{"encoder_arch": "gmlp", "model": "audio captioner", "dataset": "synthetic speech, music and everyday sounds put through simulated rooms and audio effects", "train_examples": 39062, "time_shift_ms": 100, "n_mels": 64, "hop_length": 320, "input": "log_mel", "spec_augment": false, "win_length": 400, "tokenizer": "word", "vocab_size": 36, "encoder_norm": "layernorm", "encoder_mlp_ratio": 2.67, "encoder_drop_path": 0.05, "encoder_patch_size": [8, 8], "encoder_conv_stem": false, "encoder_layers": 10, "encoder_width": 128, "fusion": "cross_attention", "decoder_width": 256, "decoder_layers": 6, "decoder_norm": "layernorm", "decoder_norm_position": "pre", "decoder_activation": "gelu", "decoder_mlp_ratio": 2, "decoder_head_dim": 64, "decoder_fused_qkv": false, "decoder_bias": "all", "decoder_qk_norm": true, "decoder_layer_scale_init": 0.1, "decoder_parallel_block": false, "decoder_inner_norm": true, "decoder_positions": "learned", "decoder_cross_attention_every": 1, "decoder_tie_embeddings": false, "residual_init": "none", "optimizer": "muon", "muon_scale": "original", "lr": 0.032, "momentum": 0.95, "nesterov": true, "orthogonalizer": "newton_schulz_5", "adamw_lr_other_params": 0.0012, "steps": 15100, "batch_size": 128, "epochs": 49.5, "lr_schedule": "cosine", "final_lr_fraction": 0.01, "warmup_steps": 3020, "weight_decay": 0.02, "adamw_weight_decay_other_params": 0.01}
Rows from block 6 of the audio encoder of a small audio captioner, named by matrix and row number. Rows with one number belong to one neuron. Each number is 200 + 30 x the weight over its row's rms, rounded and kept within 0 to 999. All counts start at 0.
After each neuron's rows are labels from the 100 clips, of 14976, where the neuron reaches its largest size: "strongest on" is what is common among them; "band" is the frequency band that holds the peak. Only what is clearly more common there than usual is listed. The data: synthetic speech, music and everyday sounds put through simulated rooms and audio effects.
# u: gMLP up (value half) (encoder.blocks.6.mixer.u.weight, 160x128), inputs 0-42
# v: gMLP up (gate half) (encoder.blocks.6.mixer.v.weight, 160x128), inputs 0-42
# out: gMLP down (encoder.blocks.6.mixer.out.weight, 128x160, transposed), outputs 0-42

u.50,179,195,228,183,146,219,224,206,201,227,236,130,233,260,188,193,189,244,158,148,218,193,194,169,257,140,164,206,231,169,226,151,220,181,232,163,226,272,171,224,159,212,190
v.50,195,174,172,235,219,226,157,180,218,227,259,196,245,195,247,178,144,283,194,184,229,176,210,179,140,182,170,251,206,179,185,192,226,161,236,181,163,216,239,202,186,181,198
out.50,174,194,171,132,216,149,207,199,154,218,263,184,187,224,136,163,180,213,174,216,171,171,191,205,200,204,209,229,158,191,172,214,199,222,221,279,221,168,181,198,256,198,203
strongest on: long reverberation; reverberation time: 0.6 to 1.2 s
band: 1000 to 2000 Hz

u.8,163,150,173,218,229,173,209,228,192,192,221,215,201,221,198,186,173,234,159,219,212,202,199,169,172,184,229,206,195,239,231,225,197,148,245,148,177,206,251,183,204,248,261
v.8,178,162,222,197,204,206,229,176,251,185,229,222,233,233,193,238,153,216,183,232,189,174,189,255,214,199,212,188,201,197,190,212,153,189,255,218,190,246,230,238,140,248,236
out.8,188,185,169,231,155,204,217,174,188,158,171,209,255,174,208,225,187,242,134,201,184,162,227,186,194,231,213,219,164,230,178,184,228,202,195,220,248,198,207,254,172,175,212
strongest on: dropouts
band: 4000 to 8000 Hz

u.80,252,204,170,214,233,171,237,203,202,140,244,219,212,189,195,200,220,150,171,239,207,159,231,187,211,218,225,240,185,233,230,264,211,161,184,229,164,174,212,168,215,164,194
v.80,223,191,154,198,202,203,257,203,186,179,197,193,174,184,165,188,185,187,217,213,209,187,210,222,228,145,162,261,226,199,170,193,248,211,150,229,193,224,211,252,221,190,191
out.80,226,207,209,188,177,219,202,148,226,184,211,207,195,170,197,206,219,132,185,164,195,182,192,200,197,239,187,195,197,193,186,185,180,193,146,161,201,218,213,216,187,207,191
strongest on: drums
band: 0 to 250 Hz

u.141,211,190,228,185,159,202,176,226,153,210,216,234,214,186,251,194,196,201,190,201,172,220,219,210,197,220,194,195,232,197,194,203,193,230,168,203,220,202,170,235,161,190,188
v.141,244,190,189,204,173,235,196,210,147,250,210,244,154,190,174,185,197,268,201,208,184,165,147,220,176,262,236,186,193,226,195,189,189,198,187,214,138,216,263,244,204,195,160
out.141,201,181,183,192,168,220,199,185,208,186,224,199,152,266,133,225,195,238,206,199,238,152,168,263,212,176,189,239,250,179,215,242,239,192,145,152,156,172,219,206,209,158,154
strongest on: band
band: 0 to 250 Hz

u.53,142,238,191,207,222,185,161,214,204,194,221,207,199,223,192,163,151,208,182,214,202,153,197,239,224,208,229,156,202,191,181,202,203,166,201,225,253,206,212,116,250,143,188
v.53,138,237,213,249,244,196,156,181,196,173,256,206,225,239,207,169,185,134,209,205,231,157,257,192,200,113,205,214,193,182,185,157,171,250,190,190,217,199,217,197,245,202,172
out.53,205,197,249,146,162,195,189,273,188,206,140,229,179,183,199,173,192,222,181,241,167,193,264,236,222,129,232,221,215,200,234,195,190,202,227,182,194,142,220,210,193,196,215
strongest on: everyday sound
band: 250 to 500 Hz

u.116,206,209,197,228,157,211,225,246,233,160,180,242,248,216,208,189,210,201,197,210,220,140,166,208,212,231,152,119,205,203,195,185,139,214,194,181,204,193,207,191,166,190,178
v.116,190,199,198,237,203,151,158,196,194,264,255,159,221,174,180,150,176,194,195,191,211,193,159,231,174,156,171,154,181,200,229,169,212,216,170,170,235,205,201,201,228,252,173
out.116,196,232,194,226,207,166,179,215,227,249,197,230,161,246,196,235,190,244,159,196,198,208,206,198,222,170,188,219,211,181,178,195,181,214,172,219,173,204,198,277,214,196,193
strongest on: telephone band; long reverberation; reverberation time: 1.2 to 2.4 s
band: 0 to 250 Hz

u.74,242,183,250,206,202,165,198,158,217,255,171,159,200,205,248,208,157,168,201,215,172,197,266,187,163,145,151,201,190,227,210,245,216,210,162,179,192,179,236,143,198,166,229
v.74,231,173,226,168,258,161,255,148,198,161,209,179,217,175,217,218,177,227,174,159,207,229,262,190,202,183,198,244,224,230,187,148,221,178,289,179,150,143,209,170,192,209,226
out.74,194,212,128,243,205,224,172,191,125,219,195,181,230,173,170,219,240,197,225,213,176,156,217,175,210,238,185,179,181,192,220,276,163,248,194,227,166,184,178,201,184,234,239
strongest on: drums
band: 4000 to 8000 Hz

u.35,236,200,219,199,208,193,126,222,152,206,248,213,211,173,212,182,246,190,207,170,209,223,207,168,170,164,238,212,199,210,176,219,205,235,173,258,176,232,230,226,233,168,230
v.35,222,223,186,149,184,233,205,146,252,217,240,249,192,198,161,223,205,236,201,195,219,216,187,182,231,200,212,142,147,160,230,141,187,215,209,247,251,174,224,188,216,221,224
out.35,172,184,215,183,228,202,207,250,230,173,151,218,204,242,202,163,163,155,217,183,192,250,181,230,195,204,217,209,183,191,232,214,215,166,217,174,232,225,221,164,157,218,229
strongest on: band
band: 1000 to 2000 Hz

u.44,189,182,188,240,236,191,191,214,193,173,194,206,166,226,178,178,175,188,170,164,151,213,182,202,260,185,167,206,185,200,178,169,265,176,256,184,174,239,240,266,195,183,215
v.44,205,199,217,228,189,179,176,216,253,248,177,191,233,209,221,240,204,254,158,148,264,231,177,192,215,141,275,171,192,183,180,232,205,210,179,144,173,187,161,242,255,234,208
out.44,194,237,204,261,160,227,274,197,235,215,196,247,143,122,202,197,201,207,180,161,186,232,208,168,232,193,174,171,224,166,208,202,197,204,252,187,201,181,209,224,212,265,226
strongest on: drums; reversed
band: 1000 to 2000 Hz

u.144,211,238,216,163,216,174,200,189,222,183,192,195,182,220,252,219,194,237,218,185,238,205,142,195,191,172,206,183,241,213,178,169,190,190,196,199,158,173,280,199,195,213,262
v.144,176,106,182,177,181,249,189,214,228,212,180,184,243,185,193,176,213,210,196,194,200,147,263,233,215,220,192,287,152,212,254,221,182,180,183,189,183,210,181,153,156,201,181
out.144,192,171,237,163,223,161,185,202,220,208,237,239,223,175,184,192,175,173,204,182,256,210,214,153,218,261,165,233,191,229,191,192,173,176,172,216,157,250,188,205,189,253,238
strongest on: long reverberation; drums; reverberation time: 1.2 to 2.4 s
band: 4000 to 8000 Hz

u.138,135,184,157,230,228,202,196,206,210,231,194,206,200,160,211,178,229,146,226,188,158,194,194,230,214,231,255,145,198,173,201,225,160,179,194,200,149,225,161,186,194,196,212
v.138,204,186,180,221,169,200,220,223,221,179,166,232,179,214,170,171,178,261,197,191,230,161,207,144,218,173,218,228,118,207,262,166,237,193,161,198,206,219,176,210,214,168,249
out.138,218,220,134,207,221,215,189,182,180,157,177,244,188,207,180,254,190,185,241,207,169,187,143,174,220,215,206,232,201,184,218,200,251,177,213,227,181,217,133,197,200,168,143
strongest on: dropouts; bit reduction
band: 0 to 250 Hz

u.57,183,189,161,197,177,233,180,222,184,178,154,205,205,220,214,245,150,213,223,161,144,187,183,182,256,182,238,167,176,174,195,257,183,223,170,188,204,161,207,158,175,206,217
v.57,265,217,181,243,229,178,240,125,193,182,229,230,170,175,250,198,183,145,203,202,209,190,210,194,120,182,189,194,172,222,220,228,273,179,171,145,160,219,155,201,228,261,222
out.57,197,274,190,164,204,220,208,191,213,170,264,211,197,203,149,189,167,173,183,184,272,199,185,213,162,235,211,197,180,176,270,193,189,196,198,200,234,234,232,130,173,185,200
strongest on: drums; telephone band
band: 2000 to 4000 Hz

u.143,214,228,177,247,216,192,235,271,170,205,190,197,180,120,162,154,163,189,237,197,216,204,217,169,196,183,249,161,237,180,235,248,170,179,220,205,227,178,248,230,241,181,237
v.143,188,211,179,245,179,207,260,224,184,143,164,268,209,185,261,185,187,208,219,229,198,234,231,140,218,145,189,227,218,213,163,190,189,214,155,224,199,202,227,187,178,170,187
out.143,185,230,187,231,213,137,205,231,184,200,194,183,216,197,170,195,277,169,194,242,163,201,174,186,241,231,252,197,171,167,168,192,202,193,185,228,191,224,178,202,164,232,227
strongest on: everyday sound
band: 2000 to 4000 Hz

u.140,207,177,136,236,230,212,216,196,160,224,231,238,187,153,204,194,184,247,212,207,205,222,223,243,193,181,189,217,209,216,260,210,215,185,177,230,238,191,188,163,203,177,252
v.140,269,213,165,148,206,233,190,121,136,230,234,164,214,245,197,166,192,270,233,217,155,144,162,226,187,208,227,186,168,204,217,218,231,196,206,183,196,221,254,198,165,206,177
out.140,200,193,197,146,202,238,210,209,187,277,213,209,155,236,217,200,152,207,249,211,198,141,142,201,214,244,267,203,201,207,189,224,210,177,214,158,156,151,217,235,229,156,225
strongest on: band; reverberation time: 1.2 to 2.4 s; dropouts
band: 500 to 1000 Hz

u.87,166,166,230,241,190,173,188,195,240,199,144,192,274,222,211,219,221,211,200,158,206,145,208,185,177,190,227,203,215,216,194,178,182,208,225,217,161,210,211,190,224,148,250
v.87,203,171,252,217,178,153,207,171,211,200,182,165,205,193,184,155,233,179,182,243,137,152,195,185,219,237,193,160,223,169,172,139,241,226,209,166,179,232,216,201,218,157,258
out.87,171,224,195,242,202,205,204,182,170,205,141,139,191,169,164,193,145,196,213,254,197,195,194,242,180,237,232,155,212,159,272,185,195,154,236,238,236,204,195,206,157,200,201
strongest on: drums
band: 4000 to 8000 Hz

u.19,165,190,188,223,214,218,213,200,203,221,176,231,191,177,150,211,250,194,219,208,181,150,246,210,179,203,250,193,204,151,148,151,175,178,174,196,183,224,258,229,225,217,182
v.19,196,221,199,154,160,206,171,197,151,217,221,168,132,232,196,168,233,173,234,162,178,191,231,210,193,209,192,217,194,172,275,226,237,211,183,207,215,175,202,216,232,163,191
out.19,166,220,210,208,207,219,228,221,195,198,209,187,199,166,187,239,195,222,207,221,170,251,190,210,204,230,194,116,249,198,185,189,177,188,160,166,203,242,233,183,181,228,225
strongest on: everyday sound
band: 1000 to 2000 Hz

u.68,142,164,155,216,160,145,177,194,220,215,228,225,241,213,213,208,238,220,248,203,221,204,211,206,165,211,138,211,171,207,206,187,221,201,248,244,168,214,239,181,138,170,225
v.68,246,226,220,190,186,217,240,186,196,183,210,152,184,233,179,207,207,166,192,171,271,219,206,163,269,184,217,179,223,195,180,153,207,250,177,270,191,185,180,166,185,190,203
out.68,209,232,178,251,232,256,191,248,238,171,192,145,196,198,174,168,184,143,152,201,200,217,176,153,179,154,264,177,157,252,182,225,191,205,255,216,224,223,212,152,189,226,211
strongest on: band
band: 500 to 1000 Hz